config.yaml
crop_scale_min: 1
num_classes: 8
layers: 6
norm: "rmsnorm"
mlp_ratio: 2
width: 384
label_smoothing: 0.1
loss: "cross_entropy"
precondition_frequency: 32
max_precond_dim: 512
steps: 40000
adamw_weight_decay_other_params: 0
Rows from block 2 of a small image classifier, named by matrix and row number. Rows with one number belong to one neuron. Each number is 200 + 30 x the weight over its row's rms, rounded and kept within 0 to 999. All counts start at 0.
After each neuron's rows are labels from the 100 images, of 14848, where the neuron reaches its largest size: "strongest on" is what is common among them. Only what is clearly more common there than usual is listed. The data: made-up waving flags.
# gate: MLP gate (model.blocks.2.mlp.gate.weight, 768x384), inputs 256-383
# fc1: MLP up (model.blocks.2.mlp.fc1.weight, 768x384), inputs 256-383
# fc2: MLP down (model.blocks.2.mlp.fc2.weight, 384x768, transposed), outputs 256-383

gate.234,194,187,243,215,207,179,153,227,261,199,224,180,192,174,203,230,184,208,207,181,204,219,192,177,141,186,197,189,212,197,207,178,217,161,173,178,173,218,150,221,179,174,225,218,198,199,205,201,194,193,137,205,202,198,205,171,165,227,203,161,167,194,244,203,177,187,210,191,150,213,210,237,233,156,109,182,185,216,235,217,205,187,175,189,201,221,229,248,210,234,243,192,183,177,219,202,218,234,241,238,180,196,210,178,295,171,155,193,204,167,196,218,160,184,195,214,194,191,138,221,181,175,173,255,211,250,205,251
fc1.234,185,200,203,198,189,218,211,155,188,234,176,169,209,214,173,123,223,137,216,161,224,211,198,180,191,162,186,188,224,192,201,222,137,136,186,190,192,150,232,236,224,146,185,182,207,219,176,175,240,176,170,211,162,230,255,209,214,187,188,239,167,213,229,172,207,197,193,172,172,247,242,249,232,192,169,166,172,196,142,200,243,230,251,221,159,214,208,229,259,152,241,148,248,217,222,237,253,215,174,181,230,200,203,173,188,225,248,195,149,175,193,187,170,237,173,219,178,184,204,220,191,239,200,186,213,176,219,250
fc2.234,226,207,197,212,201,152,187,222,227,170,204,197,270,226,212,259,147,223,205,209,161,193,243,196,182,207,209,238,235,251,154,201,161,180,220,218,172,190,206,225,191,172,191,213,177,148,179,213,200,187,213,233,213,239,252,192,201,180,197,175,196,207,236,230,203,178,212,181,198,190,218,152,200,183,271,142,197,192,179,143,185,220,189,173,200,222,241,171,181,241,220,211,248,215,183,166,196,205,151,195,251,186,193,227,209,217,188,241,198,147,108,160,196,178,193,195,212,181,193,214,162,210,176,219,218,163,186,218
strongest on: rhombus

gate.383,247,223,177,201,185,177,146,193,215,202,201,230,268,227,243,195,178,200,226,198,146,153,223,179,192,204,181,226,181,215,234,178,170,210,176,209,161,246,227,194,208,163,169,137,161,236,195,232,152,165,194,210,200,189,235,178,232,181,207,199,210,282,202,203,241,196,196,191,239,168,215,182,185,203,204,194,204,205,220,168,154,161,207,178,245,153,189,217,192,243,197,216,188,194,187,218,294,184,170,177,182,176,208,184,202,257,217,207,244,227,129,179,184,171,255,200,231,183,188,224,200,212,224,222,175,151,243,195
fc1.383,233,247,230,195,212,244,207,211,203,197,285,214,195,177,192,241,224,194,190,152,235,192,152,219,195,204,146,190,224,176,156,197,181,135,190,150,219,175,146,211,219,198,208,218,217,177,212,171,177,213,173,213,157,181,189,200,216,197,209,189,168,214,197,203,236,165,211,175,200,183,217,183,246,215,165,217,226,164,169,225,167,155,123,218,229,203,245,202,163,205,225,175,153,217,162,184,214,212,240,189,186,225,241,204,207,172,238,215,227,126,190,231,204,270,158,142,198,234,146,215,225,248,226,233,188,207,135,203
fc2.383,163,192,248,187,217,173,212,208,265,228,206,154,187,197,200,243,185,156,248,217,196,225,212,223,182,264,254,190,170,224,240,191,243,180,204,216,183,238,241,192,207,171,203,177,168,190,189,182,125,190,203,190,206,250,119,281,189,173,165,222,193,227,259,180,116,186,261,216,187,185,192,206,188,200,182,203,166,183,161,142,173,200,145,130,253,175,170,199,264,235,234,235,201,195,166,217,211,194,209,251,205,220,220,194,164,189,166,231,185,195,174,160,183,217,171,216,204,221,214,153,206,187,186,183,184,197,163,175
strongest on: emblem: no emblem; saltire; diagonal band

gate.113,180,185,252,241,188,220,203,271,169,162,181,236,154,179,187,173,214,273,202,221,198,192,241,117,179,221,155,175,193,211,204,173,171,214,215,235,179,150,265,166,191,177,217,184,175,187,213,155,248,217,211,181,163,200,166,223,191,191,220,169,257,224,177,161,236,182,188,123,189,257,136,178,203,227,191,196,235,281,196,239,189,217,175,206,198,191,192,282,185,170,260,146,221,164,198,167,236,191,198,217,198,224,218,165,186,238,219,232,175,147,197,177,215,179,219,176,220,171,173,195,199,195,208,209,243,223,211,192
fc1.113,229,237,211,169,239,183,204,168,158,239,213,192,212,129,241,215,170,182,183,204,196,163,168,281,239,195,182,202,174,238,210,140,182,175,231,205,202,212,192,211,236,194,212,224,226,203,186,194,164,184,238,198,196,231,237,229,185,219,194,170,214,169,213,211,201,196,220,255,161,188,219,236,191,183,195,211,220,192,198,180,202,190,206,239,211,202,186,178,210,238,166,216,208,220,228,244,196,220,195,173,241,184,168,219,209,193,221,217,237,195,162,183,198,203,182,191,109,166,287,172,176,161,176,231,191,237,248,208
fc2.113,180,241,166,206,217,189,192,206,184,215,211,216,203,263,243,220,219,185,201,234,210,210,225,170,202,237,197,216,196,214,230,225,214,237,148,211,205,204,216,212,215,283,190,207,195,214,184,197,230,186,162,177,164,206,209,238,205,159,150,226,228,242,188,169,163,217,217,236,224,191,176,179,264,199,208,239,223,185,245,185,158,248,180,210,229,198,201,176,220,162,224,209,229,176,168,165,133,186,220,238,199,187,229,199,197,185,205,181,205,245,193,254,210,250,181,177,207,181,159,183,202,189,199,221,209,207,161,241
strongest on: emblem: no emblem; quarters; two vertical bands

gate.351,210,224,188,195,232,227,161,207,235,223,182,236,218,178,201,265,198,212,169,226,221,177,213,213,215,168,200,172,200,147,192,165,216,180,225,236,248,201,160,222,173,167,155,139,282,258,169,223,211,211,201,212,181,187,164,234,214,210,278,195,248,231,170,162,136,224,236,136,212,150,191,232,167,206,205,217,153,186,226,152,173,225,208,150,198,215,234,169,232,214,192,213,242,221,194,201,192,176,222,196,238,185,223,175,190,225,161,202,225,182,175,241,181,209,212,213,190,197,177,250,180,212,218,203,193,198,275,215
fc1.351,211,185,217,145,235,194,219,175,207,201,218,207,130,191,218,216,229,229,242,161,229,207,198,182,232,215,233,238,216,191,211,187,207,166,211,217,214,287,233,233,193,186,205,142,261,225,216,168,167,241,192,206,211,213,155,200,226,214,209,228,245,197,224,217,186,231,240,183,206,139,232,191,237,223,209,204,193,175,224,205,179,196,181,207,212,240,163,204,186,201,165,233,175,225,232,161,174,189,212,271,227,251,185,194,184,160,191,260,207,186,205,182,163,200,185,167,173,183,179,162,222,166,203,198,249,176,196,252
fc2.351,241,167,182,228,197,178,234,191,221,214,252,179,262,205,137,199,200,217,154,159,156,178,224,190,177,210,238,169,182,220,187,269,150,182,191,204,159,161,185,199,199,244,214,202,160,170,237,203,213,213,201,212,208,200,155,230,191,214,161,163,137,258,197,200,248,214,201,228,228,217,244,179,206,197,205,163,200,184,199,155,205,215,232,144,196,167,209,182,246,135,219,209,215,158,241,258,254,205,178,172,176,178,207,214,218,220,241,212,180,208,181,191,238,230,230,185,203,233,207,168,163,171,188,217,220,168,264,162
strongest on: emblem: no emblem; three horizontal bands

gate.497,149,212,171,177,238,220,198,190,210,221,232,139,218,220,188,200,173,244,249,242,199,188,202,203,211,180,196,214,176,221,190,197,215,184,195,199,217,215,231,203,173,153,194,176,197,190,211,167,136,201,180,196,241,235,212,213,193,214,194,223,248,191,210,210,219,205,189,192,216,225,160,222,231,169,215,199,204,210,189,251,231,236,178,188,230,264,242,216,203,180,206,239,209,152,199,159,240,209,246,245,186,148,172,246,242,237,183,196,243,243,197,206,227,213,205,241,164,162,189,176,237,192,237,191,207,193,181,180
fc1.497,213,247,205,182,201,213,194,224,217,186,191,167,134,210,219,181,226,195,204,194,162,201,217,143,209,189,172,204,176,180,142,162,223,215,198,229,260,190,179,189,193,176,196,202,234,189,163,227,161,214,172,217,271,191,257,213,182,186,183,202,222,234,169,196,213,201,225,204,188,204,180,245,264,178,200,216,196,182,177,171,176,256,196,189,235,229,195,187,192,185,262,195,221,152,224,192,183,150,198,219,218,190,152,201,170,201,170,176,178,176,195,226,255,183,230,170,210,152,189,224,168,169,221,195,188,198,176,219
fc2.497,193,150,201,237,159,208,202,259,225,163,202,255,212,163,198,151,209,144,126,217,247,220,190,205,185,226,243,188,232,190,234,238,220,212,203,203,191,119,223,249,228,277,202,230,196,254,181,146,224,158,204,219,213,205,208,167,207,133,216,186,193,197,182,227,214,203,195,220,225,199,239,250,217,235,197,229,172,171,159,193,175,170,216,185,181,211,156,196,130,173,169,177,210,185,181,229,180,186,230,232,203,210,188,158,201,225,223,216,182,223,202,170,191,203,200,231,235,223,214,191,234,161,215,255,222,196,180,209
strongest on: emblem: no emblem

gate.343,207,183,222,139,189,178,216,221,218,180,181,216,192,200,244,152,197,182,224,195,190,223,170,205,234,220,171,209,220,189,200,179,225,233,194,236,191,210,225,197,232,226,222,186,206,223,185,159,209,197,203,232,243,253,184,215,156,201,221,189,254,153,187,176,175,223,152,256,266,163,187,203,217,211,186,172,197,109,257,222,192,184,213,238,234,187,234,208,256,166,162,189,201,200,176,251,195,270,147,235,254,268,217,180,162,219,181,207,192,228,209,182,169,243,191,193,185,192,201,191,211,198,197,192,193,139,180,181
fc1.343,234,219,214,171,183,168,145,182,235,150,220,236,176,160,205,254,165,202,204,184,177,137,205,178,179,175,193,202,215,185,178,189,194,191,168,156,188,185,211,213,197,112,158,165,274,191,209,244,201,192,219,228,237,202,227,155,201,169,197,172,189,221,182,224,182,174,172,211,268,214,195,195,210,219,218,207,203,205,163,185,184,221,203,151,178,189,225,202,195,206,155,225,213,214,230,204,209,202,238,149,222,194,172,190,192,211,142,179,192,190,213,188,214,186,197,190,221,256,215,279,183,193,146,237,207,173,186,164
fc2.343,178,142,182,216,180,191,222,206,196,221,178,203,219,140,177,180,191,224,195,244,194,219,216,138,205,195,178,158,196,229,172,182,166,174,184,231,220,164,183,178,189,212,180,210,130,188,188,197,185,150,137,221,233,161,141,232,176,237,237,155,173,158,215,213,194,233,224,197,201,225,176,199,255,163,202,301,221,180,192,210,178,196,195,196,228,245,258,217,181,207,182,185,158,195,182,179,147,239,169,210,195,168,197,191,250,198,160,255,200,227,253,167,248,183,191,195,203,203,220,179,240,174,203,196,201,136,249,169
strongest on: emblem: no emblem; three horizontal bands

gate.17,226,259,169,215,184,201,214,209,207,165,206,221,255,253,230,223,182,226,215,145,230,182,147,179,178,167,191,211,216,238,170,219,175,211,170,212,187,201,242,167,206,163,207,193,177,228,220,176,160,224,213,201,230,157,152,220,150,184,180,184,205,150,204,184,218,139,226,212,215,204,219,189,226,200,215,264,156,188,176,248,204,211,151,245,192,220,194,269,251,209,215,204,239,207,225,209,188,196,173,201,259,203,233,139,208,197,198,178,151,206,189,167,177,162,213,141,238,208,188,202,163,223,171,229,260,190,188,147
fc1.17,130,227,162,190,172,207,245,216,185,215,228,191,199,218,206,174,245,174,202,214,225,206,218,221,212,187,179,197,220,203,195,241,165,184,247,159,244,238,198,199,176,204,200,225,202,246,203,148,209,221,232,207,214,173,196,206,182,216,195,141,193,144,193,197,233,210,155,214,182,186,145,200,225,224,211,204,189,198,189,236,121,210,225,257,150,215,226,198,221,222,200,201,155,157,198,197,185,164,187,198,266,264,211,134,143,190,209,149,147,229,164,251,168,195,223,219,194,212,94,176,223,259,168,232,230,178,211,177
fc2.17,221,169,211,188,179,235,212,186,202,264,205,196,199,214,178,175,211,207,197,145,214,186,162,148,145,223,215,171,190,156,222,151,235,184,168,225,242,183,224,215,143,208,229,249,132,192,214,180,168,175,202,215,194,205,142,207,184,164,209,216,164,229,202,202,276,190,187,150,209,198,179,179,157,178,210,156,204,201,155,211,179,184,206,220,207,256,208,163,190,188,172,226,186,214,233,222,208,187,218,202,214,168,193,189,231,251,207,201,211,170,190,214,203,208,173,207,245,176,259,188,243,185,182,191,191,117,223,204
strongest on: emblem: no emblem; yellow

gate.231,201,180,198,186,143,175,222,218,175,199,259,190,235,225,191,238,196,146,155,175,180,152,197,208,172,176,206,175,186,202,181,234,253,208,172,192,228,208,217,269,206,189,193,218,209,105,232,202,228,168,167,184,133,162,203,140,216,192,183,179,213,183,221,221,164,183,216,241,170,132,271,199,222,210,222,169,208,176,230,189,203,244,219,203,207,218,143,219,179,222,213,178,218,179,182,167,187,227,212,245,155,253,232,217,167,243,213,172,232,194,158,179,169,235,191,181,187,163,174,202,109,215,222,209,248,203,256,196
fc1.231,127,191,279,226,212,162,228,172,209,234,223,193,243,237,219,241,210,232,210,157,216,229,226,178,196,180,224,266,274,190,245,150,175,215,200,207,226,195,224,167,219,216,157,205,256,179,204,205,170,281,201,189,259,152,189,188,244,206,196,196,209,208,154,154,207,213,205,198,178,246,197,177,237,210,148,197,203,203,188,201,194,208,184,171,222,180,150,168,228,175,168,195,166,139,180,194,214,142,163,187,260,157,249,233,188,181,205,170,192,197,202,236,215,170,256,239,246,205,241,196,199,163,211,154,213,219,216,171
fc2.231,230,184,227,221,197,207,199,224,158,185,173,203,209,242,194,192,207,163,171,123,192,243,205,211,204,258,172,182,209,231,236,242,250,171,245,193,204,193,227,234,230,159,215,232,216,217,211,223,221,248,217,169,192,165,191,243,187,227,148,189,154,199,218,150,220,185,190,246,195,212,237,200,227,246,214,193,203,205,142,189,200,184,180,211,164,197,212,159,192,242,202,203,233,202,170,269,178,184,205,250,190,254,185,243,237,199,169,187,188,186,196,253,199,227,219,204,215,213,222,226,193,215,231,286,205,196,158,218
strongest on: emblem: no emblem; triangle at the hoist